config.yaml
image_size: 48
horizontal_flip: false
stem: "deep"
num_labels: 35
init: "orthogonal"
orthogonalizer: "polar_express"
max_steps: 12300
epochs: 64.6
lr_schedule: "step"
adamw_weight_decay_other_params: 0
Rows from block 14, named by matrix and row number. Each number is 128 + 24 x the weight over its row's rms, rounded and kept within 0 to 255. All counts start at 0. Numbers have three digits each. After the name is the row's rms in percent of the matrix's.
# fc1: squeeze-excite reduce (model.blocks.14.se.fc1.weight, 96x768), inputs 0-85
fc1.0 106:152140126126112152110128104130141124125152120139120110120163095172156106154118185120088104096134103122114140154123164126112088161114112131110122137116105138104089141160161133132122180101139129129125089111140152125113092127103170142116109075173138171195074118
fc1.1 098:091183124156121096099120098140085133114122113130124144110089134130095080112080134117174128139131109153135175164097141148121131129124138142105117166160117100114143139164112136121152101135139141110105133115111130122146116135117116123130114161115100116146149136
fc1.2 090:090153093131108117111114098137110138143142093104117151120125154116078152161109098173124127151109143142114189085125142146148140132155124118124131111129119100142118101129098128130129105126097094158114145147115118089120134143117146131147150093020129143079099145
fc1.3 106:085131186110112123125121135084113128128156143172162091112131115114151108094184116128122139127108167134117149110141115083129090069143114112130138139118124147093154115104099139139121091114200097129106140153146124119107122097121157127125128121143149105158131105
fc1.4 102:149100166105128115117134137137145091144143174107097166061126144089113161091148143094150151120095118101153108124104106128129141068115094165119153094129127161105136105131100120166116144088140128082084109153129094082128109111165163130145109170147130120155151106
fc1.5 092:093134094134141131131140138149108125130121123140127123154138133127142085146179086141116142155096125165122110112160144142166150097126141129117148161119152182093154147083131168162146096156116096149108122123120103117123109093129118134116126108122131132152131103
fc1.6 107:107150110148163102124120137138135136087114126119134144129122159094155133116131196140097150138116178140084149170098138083100142126133108120144154114153151128154148112097142135122127158122187116094101123157104118118123137088149149111145094113156144118155127087
fc1.7 100:121119099137134103113100146137122157125136120122129131145139141134177143136166140127102123157122183143130114158100101074112100152109116137086157150168112125127169143105129098148096130109194061158128128152113097147094154136148083093123138122131120121127127157
fc1.8 090:137157126154132131106158117111119159128136118084129141138108108130069136150121137136132150145135125134117109133131104145145173149160137116117091128089106125158100141102163114075122124139168149172130117086102158108146151098105112138105149156156151098083113126
fc1.9 096:095137090095175136113122104130148141126124120156113133121121146109113148136181121135134139114151105150092098133091131158201149124163155144155151129101120156110146105104093155111134173105146147130107139114114118121133115153124094116123117145086097116147116119
fc1.10 101:136172056137106142131136119101155148108162115095071133166148159130112103153118123105119101127120101147128126115106135132174068124115132115121146123103106111141132144161089140154119124075115118167116145163135162140108130107113149117110131106129112124105133154
fc1.11 104:129146130179120140117120088125123102162116089119115125142122135092064126133183103113136086123119118170105162091055116118144155086122117150152116161106139082108120131128129143149155121111161151114135140160131088097127110162142129115144099107138119169129122127
fc1.12 114:124162193102105145114092144156131135109099123138133158106116126108109169140116110110078141132135138111160100171134106129080121113049082092113167106154098137087116113108136143157139153125130119148139158133096104100145128123148096078120134161129151121163136188
fc1.13 092:123087088094152160144098117116139096119108108150126089094169161125125057119133134170069127104181114117079151131121136116147084084106091136120147148142171151114113091057125132133131110099120077145093144146123151114147095171121135174091127109123115107128142095
fc1.14 093:104071139120164134151154123111137144103098136109137114127153095150140126162162161128105125128154096132080176093139148120130156143177118175105117124126122152115118140112138108120131105117159092110157155104131153106103118142087177128099112127106128137146117089
fc1.15 108:093115115129133142087137156133113116188101106106134134141111164097161141104137126123098148093145136138116144136088127142152175093116149169114107117106117165144111132149114118155128124106150116131112146112152135170149129117154112107109142115125142118113163182
fc1.16 095:107114078126106133175101124096146129106129110132124117130139106149140122134114083158126117101135112098155135093140124136132084124091121142163126140125152160134110067095116155144149145136114156133114106129115105097171087102164134077141119128146103111115133187
fc1.17 099:092146134106179109095134126121125149111146164137144128146164146132179113116196164102135130102107121110132152133106157137148100139093137124144177146131110151128083134149155149122083135087134100110125123106126120159109129126142119143108146121103114099134111103
fc1.18 100:104136121137109140124126105154114160176120127131099092140105117100126155121155124116122159107116121114170106142160073111119131075183151114128149104119124173136134116120105164121132100143133108109108161121113122133125146128148131108125135117140147123153134158
fc1.19 096:132135099106110128111124156154155141132136150101135125136109124160138105118122114141099121153143150137117127110154125159143135149107179109135167128147126127070167152153085129145140117140135213126135124141130106182112146119158130114139167122136124142096087136
fc1.20 085:161123118167120155131187147147126138176160081118090116134162104124150098132054125119123184145068114134150092117161148127166140155129087158113136117128105140159128140153114134119112114195079113131096090112151158143174171125104112109121136123152115154158169125
fc1.21 095:099161129127110128130119103122144146175105123097136150146154136115129112104138099100106081160099132154113119150142143136137143107057119119162109105143114160076122142142115132130115136154155145135113110128111154126142135119175118127112138135123131143122123131
fc1.22 096:125121142114119106109109152164135134126137130122129133109128115120132096075136071140124131105113075108164076153115112183123144132131183090133110147146110133117135058096099149112121155115108145137126119156130076142108126131105111085145113121129153117168139158
fc1.23 098:154160096107110120098124161081157110082141187133107100143110093136162105126122083107137111145153118114143126128129137145102099147139106154141127141099134131131106143117131136156136098145140104160081152103102098146132094126142097149110116130141098202102122113
fc1.24 113:107166142157096107129106127134118138156136080112129090139114115122118160126105149127146109155129133128082148118110176118144100134132136151195143109142137105114134167129109109111102133178156179117163118125125163150111153139145112165139108129126122137109142138
fc1.25 102:117112131115154135116119122113131113132106125159128126120152099181116139158125134107090120099133094141114082133109124106113161120090119120149126173131123159150144133103179147160151111119128134128121158127128101116148113142144121111106142118177133120143113152
fc1.26 102:097120154141114095173139108160131142110154088119144132118092146108162130133081116137112098163132150144143118123184173125112140142138173113127193125114116107109127142120097102147100139156134139107166133176113119159097125105143129129147114103107131119131115133
fc1.27 100:149099078153090114127132105144165133099106130168113098149113111138160096078145102130127135128116098144119158098131150166174124102142103134150126126145143143085116114141126103090156113133169158135133121138135111156141130108108147132120126172112108112085099137
fc1.28 098:122138165157068117099137149126150115154129138145135088114128164121113115109154121128110170111117135135089205136121176116162113108105140127157144093105124142087103129165143119157141167089129151130128140122132190116112127114129144128172157143135162124106136168
fc1.29 095:129090180164196142143155160137128118126154163151135177131124135147167121105117126106113115137168142124099119181131166165144137175205167134104128094114158116128131122132143129128112156099130118056158124124129144128135142136137127149117139133143102172150118117
fc1.30 100:152111165125132122124089101152114113122127158104136102126128159134108171134128087145119127123123147145116139128142044135127113156110179100169134131104114129139096105127143183133122102121140180160140138114116132152112141064119145051138107100138142079084102144
fc1.31 114:109089138106123088161104123155137095141147179124161147119197103125143129129160146110133120113110104119107130135146145129116115147115142125113148123133153170097110132132099138102122167120133164141137105148140083131132139132171118165161145113100127122138155157
fc1.32 093:140122111137110098071146100129164133092136126103159105122156150126137115134158124116156102161084108169096131145149150148131120156102145129132131132132139137145127124144132157135148124126146118097076154121136117145105099154114114118149127137161126140156126124
fc1.33 090:131154139105099102103149125147140114101130159121140135137136125118117127153099084141161130121101131125156119136131132135134120144122119150138144124130073119130102133148144095123114128112145166149134137118154111124124109122127153168123068125096088146108143126
fc1.34 103:086135069110121103086106113133133152122136111120108091112112144106101091098095135154124124113106115144117126159125141109132115132110154132152127134123127145117099121144117128146137140125107147087130142124142141156093124125164098126130132176090086110115147114
fc1.35 115:076173177130129109103112147125086124185117089122133132124126130129063150095145158133138136117124112112096156090054130100125132112079097107128096125135089127095091122142096124124107116104115132121138169155144186119140146144129113125131144081128098083144117101
fc1.36 097:108143120103147117091090136123105109152114128154099160132121139135102149125134091131190122136084087130132171135111154126111166134105117117117111135115093133163128165151074153081132176109196164127135144155140112149162110127084177115157132110132112118122135163
fc1.37 102:071123132128150102104134157110082140114114137178111155106110172126135125116138152093136131093132091078126179109111128136141126094147128152127125111104153164113165136108142149125148113130126084109114150138096130119135100112083138133129133105123126109106079137
fc1.38 102:104132141124114142128126098112139136113161102112132103125138139155184097121156100164125127142107172101127140124109089164124135094105108143146114193106095186104132121120108162122103129105162136138106107138114153132156111125148107155102111139127124111150138140
fc1.39 112:113150150171170105114157134121120127131151104149124160109108180094149157124116144164114140129102129144119170141134105148115185126097202143141127164104120138120117114152073171114143162102192161071128154180111138096176106125159125090107118117129134114097093135
fc1.40 095:140132130105156127134136112181107117080149148115130116113081118142146141130157133137140126102162152150164128150154110134083123153119123113141149083091122148188123119103184115170111094119156087119138124095103157116126111153077120133151121161121120114082129104
fc1.41 103:115107153114122148102114115140116118106106139137118094148162156117119101096155124134113130090126105082152129142103124149100123114132134131124139140117136151099075120097110076116106075088169110111132117138149126163176187143114120132127126153143128093108151126
fc1.42 090:126129153120143157164142143124135108096136143123137121141149120142097142136141116122142106122101075124107146173114153142122141090140112098137105124128118102106106113150115165115134130095152144166104107183145129109177083110123151109131137127128130119152140132
fc1.43 093:117128132108160131167144134114109140110129130185098160175086109152097138121145130125157134135154109146158127117169119149115085133129132128138139144110156086173141167125096138136102167166087175121075067136152158144165141091106097094137104111145157129104153140
fc1.44 094:112159139113134077115112128201142144122129122127170133128151127136112179146112089167154125156095143131170123192153079114106136127113163145183118162121090142150086118135077140148115141136131153085143109145141091158137124122168119145123118122117101090109120163
fc1.45 097:102137101126141118089116128129105092107142125133152126077151169146071160120098159136152122151143138073152117149084102146127184138111156179122078158080126128124130135093155180164126119074108116169117125145118120120123140133140103112051144146136118194159119118
fc1.46 104:106122132161132123126159107138130148148153105127119159135135120092129155100140142136127162098106143146148154140079133121127171081122102133094095154098098092088103100145129152103117059127105158132155115095110117132123193130139118147139129131089110140113108132
fc1.47 096:067132142111118094142148068111132110172129098108119137113103116155107118119112108106132099119112141185120137105086119152118171110139125143105082130107138134108110157163120117171146098102139134136107143126114144088134113113107117128117101146083131106137122142
fc1.48 097:128109087116152161110133165165175116115126091076154115132163144117133097093133108137105083113152153115112149136131185143122151100140150157121121152154164184133173165102130133189159137166101119124113119162076131141152144168158124140142130155156119165137141111
fc1.49 100:129114124123139131165145138136150148094117113185133115126111133117206123140127108111077133119132101107119082074082123111157113110170157143160190141151124130139150108071131112106128102173121127109142119158086115166122170141136141134134110096145136099103107175
fc1.50 087:152117136123116126169146118074171138152149080132100130115132117136099114133110149158115148159105074148092152128137109144151156071156117116076112126149114136098188135153152131104157126122144109173130105168112153122096127103119138164122125124111110084135149130
fc1.51 097:146121151113128130119124151106126157090144118141180107156127116144117149176185114115135131169118146152052135154131127108101114142133137091112102155129176097166104155125099183192157147146106123115125135130115127098124070109102111091128127103115180114175099156
fc1.52 099:061138108116117103100125109092151164164101127113097141112112128112135144140193098122104124133144162133081160136092097130137092123133140120160154095111129141101099117147131154108129108129127139086119129098155096097112114123095119130136133176097133065138118136
fc1.53 139:087134143117137112148130135138153092129153122132109143089115144128141125109101141117143125114159126088129083125074131084100123111098096119148116120166126099127105191124096098130101102134142165156139127171126150117114139169120156159159128129122083143115135090
fc1.54 105:092134117141086114119114146142159142162149132147098131105111141110110137114116114122135138147115108097083137101090139130130117116102167098131117134141112139067124140126091133140142133132124184129111107117115163116103126164089121164131164101111114131124118102
fc1.55 095:137164167115117128108133178126140112130099116128152096087156103172112072161153107159136141120130158148104141129096179175092140127143123080140125121119112132119135145096102103106131119124138140170167143114142139122090111131139149118124132117177125125140109091
fc1.56 100:147134154150093111077167164156163120094129130101153123105168105141146098131104079111127139155097171062145099136162159152107068146143123116081146115164068162122097151148149125145114145128091164115129111150092136137145117102147157136095113127136132116155117116
fc1.57 097:134115135135169115142160121146126169145120174120155143151126117133134140178156167100124140147111133136148122143138154147159124148125153111101145127086139123114144122176111108099131137159140128103103123126120137124054103134136090115149162093091121162137088114
fc1.58 104:121131130124108082104141102159130123135144109129123142106133146127107158194130112145118116123091121169128123126134159122138135185100143112144141122102108123131107161128111139115133144144122130111136145169113137134120108147116133131145073095116109133166110135
fc1.59 101:116111163129072134105119099174114124179094098118134128164132165092144112100143127134109111121098078131157131119169115146188114130142116127129186128125103164096112116172119093125094100142170121126148130128097140147099148104120158089113135092111130098133117142
fc1.60 102:115139109117115122105179126129113141202137133152133129125183164132108109092130090156137105141094118114129155152136124157109183147144138120124141110141131142104107114142124146125143155140143108102138103125111127120148109086128159135110157168144152153142084117
fc1.61 104:126131131112123141166083111140153116132090091104168064116151096098111122124171173116150120107136116095101115110134113152141137127146144145148132161127137120107159130110129109075128131134093085127115142107139109181100052147122132133190136137147147156173123109
fc1.62 102:152141131095113109132152102167100169136131123091108081139136146146202129183128133115088147111110127139123162160146099091147166165151145092102171112116106122145144097144132116143133115148121120096172190122138185166096169135105139129081112113108097118134118166
fc1.63 094:131147121136134117127100104122106119173118137133098131134117128118143136151124125161126141116134142183158089103144104156124110124134103102147209126132115148175130149151071129138139118191112117130154151099121140181112106107181120133133101107151130108090150147
fc1.64 098:096140093121108105090119147094133123136149105126153125133137163161158129116097094090160168133183149111130119107124143148131085164168151138086126130149113131137146125119097132136157119157141127150118124145135088146128129126139114143115090100141086131136108106
fc1.65 094:148126128133101138146125174118162109146105147151174101089150083131102148128158099128164128113085134136124089142111072166089114074101148131167128116146153131107137146104091072091117137127137132141115130159112129108120141114150140158126129158149099091126108110
fc1.66 099:128155102134123128083109097090158087136121140157144146136144131118113098078176150099100147126134119169118129099097133138156119113139114104119107147093142171103109132135117125143170127070096145109152169144143148089122115113076167123119133105133163120135155145
fc1.67 098:094159131107113102116116124122121166085110122152153146163116123120131129122146128120120095139137176129185119110133119138123100134124104105188107114117140134102122125111089136123163127170128087145119136110121110164170104127116106123148120142084139136154135110
fc1.68 099:097123091131093117120102103156110124149102082167091153115101132116120135075106142141122084114114115154122169145127118117149219080102149238150114112152136112136146134122132147188170139143103128134101153119117105151125107092127085102146119120100121107104146160
fc1.69 097:097140095109080115095138146124110099128094138100125179123091117147084126126136119113126132093142149088164112145067107129129146141148134155182086110136121121103132124087155115161135145135141120154140130153123089114180130133142153108096162165135168126128125107
fc1.70 112:063139137104147085129075129172120151147122149120126160117161161107178119141145123110124086101089088142131172132151079109135136141113137114116142108103117140093114133158152168159133124102111160108135110155124116162127141059125107118123145111134126098179125155
fc1.71 101:138069163124110134127089129159139081131128156111146127156145158119168109132152162128120147113118139125102090142121116113177120156138129145147091174169127129107156123125117145112107117149150113119120168114104096111130145134142180138144151085152108112143132094
fc1.72 094:088114162128106111103157099114137175129151137110119186130158138118134092121141136111170124157147131118134162141107086164145146117125146125122163138127103141093143146157123132145171125072139100118137118123119130130145084118118097132115124171130113118159132127
fc1.73 106:085088142120143124166117116121124110127103109138143156116121134134170167125090119108108126126151124112121136126132113099116126135117125121157151098140128143143114168109115145139097149132102134108141115157119125153155179106163144154129125140124126109093143130
fc1.74 096:126144110110117149140171164192101140192112146097122131154149168085094112150099162128112153150124087127159106194121093116142165132133104149073146109129112121139100119108127140109144129105099116142143145154134116104139148111095150129106194142091111143131124139
fc1.75 096:147141162128118106155080147162140130123122107101154155110146093155115133111082167126142161183151148133152133139149138114116111174109157166141131140165124163114104147160140140109091114123065144111147122096112157120111115138171110117140115132115149150173130131
fc1.76 102:096098140153126102127089154121120144135126104060130170119106121082183133132171163138108123150068151162093191090111123146157085117132169149145135106153123159121158164145087160126113125149139118097171118134116152112118126138123134136101101099093144090171147119
fc1.77 092:133138101100080128108168149073139134183156140127095116136147126131139167150130122118143147138095151129131131087152136104146097110126146165135182144126115120140134134121173110111115122150111075152154144117114156134144120109148120145134117177146085093121166127
fc1.78 099:128096149130147151098115103100126110149159133129108112128132089107155136079136140107167146109142139143132107135118149099135172088144126148099205103126112131104127173103125102127095109121165123121134166179125179164140130093178142131146109132127147119132131100
fc1.79 105:107097181113124122141111086126104117133113133119152129118111120128126120126162150122158130098137123136055148129113104142104141117143097123129116168112126110107138105153106116131149110134158120152129134148146153128117101156164149133148126149137112069123127102
fc1.80 093:121098166119116138154127130112109135174081166165110117142104096124149125133121103086122118156095164150175142137144097118129130111134139089138142096092141146109158096119147136127162129148163117123116152130123139132114075078119102136125150111143108128150119136
fc1.81 100:067139107106150148131115116157140112078111125133161128111158136119164111120105153117168143108121108114147165104104128134126157113092171155100130146130101125074144109104120105143109135124161107160134102147159113175193142152137156109098104137128124128114154129
fc1.82 095:162152128117092104145121137114129137100149112136138150138088104138097131119105102148124117128103077143171153140135131135152070157093110121168140125149116101134109134112088120135140175164155110071142108199125080157155139134176190104101117152173123138137120142
fc1.83 099:075163135107150076094102102104146122168121145162119121130149144141103111163141159109101134095144135118130182140139115114141114121119100105118122108095116153121116112122135149132138152102151144132122140117133140142165141114155135121138135157109137087116122161
fc1.84 096:173121103126113171109152146085124128102149143136126192099102143111139128151098178140115149108139125113146119142113139142121140117081159121154108135088142151141097133130142112146147198129126158129104120121132122135162127141119109131155162140186140125107149094
fc1.85 091:209146100135131137090090124072125153075122107112138158143092110141122115111124145115121136111131121125147078111152129117124095157143122110177155156126101088134110143144095127152139118093125125096120136150136108136133112143138114143157079150144056142061131135
fc1.86 099:148127135126154097137150158175119127151146127159148161091113150110167144125139129120154138161103077108116110152113085134095137132122158080119184129153128111105155145126120113090121182110122126130166143150122156093111141152158138179133145105130136088135064177
fc1.87 102:121132103066129143126172144137152106080118108140111124129131143148137114191112098147125147104140087107162143116116150147112134144132123091140159120131127115125169153106117144122104122109144139164150065139133108156119165123087149102133095143101161114105147145
fc1.88 094:078121121093143103171127113146121157115139161126127149113120153121179115139157109118112113135134113116143114135097134123127140132115182135116147191131147178083154131133120186136140099144144135094153114143144083135149168180138099118066119123103098124116105128
fc1.89 093:136186132087145137104147140121150154131147123133114109127102141123162108123167124127114123099148181121147107122131130124122109129104147156142160121155098127113158107118182133168100099153139089142129150145121166150143106116118134114120124120147108114167134097
fc1.90 091:141153108139124170130121114114108091133115132104149148126122137109156124149089143124147180149148110123125141145112098120144121155137137125123130116135116139124130100163158192153127151093119147105130123152113079161108118109191116058118142092133115132137137134
fc1.91 129:067172107115118073061100148177125140157126123139127121099134136119128159123118091124111135125111153100132138127159133129129158139093154128155126089114077161123142133158121155163121165142115130102115138137127141147098139113150114133124146116118137125120140133
fc1.92 102:116169139129155139124115126143147119115138144106109102122160127125096145140100110106130102108074194129173147135130138126106115147112168140112122121106097122130117139116124155105107163144188120106132095176138154139150140126134139129122128140131087139207102104
fc1.93 096:102110083125131127107121149103124085097132107112123110124134083149170167169108194125124117093130154124145084162108122062092152124135113134117111119120142145123165133105149131122189168134093115115137144095120160145131134117130116127107124173130117121137144141
fc1.94 102:102149128155130105130108126188138114171092091120103130117084106098137133109107131086137169144130133130122151120140089127131135174082061122099148132111148122121126128121130125103143126144117166134086118185132094108139135134113132112153130143160146151090150136
fc1.95 105:113092111145112099131121118167118116107129162073162141090138146132107097145135161155139183138139084105144129133129110106144147126144110117098127129142120143126135141123117104128130136165128159124113108190142119109109161182157165160141160158148130149146164103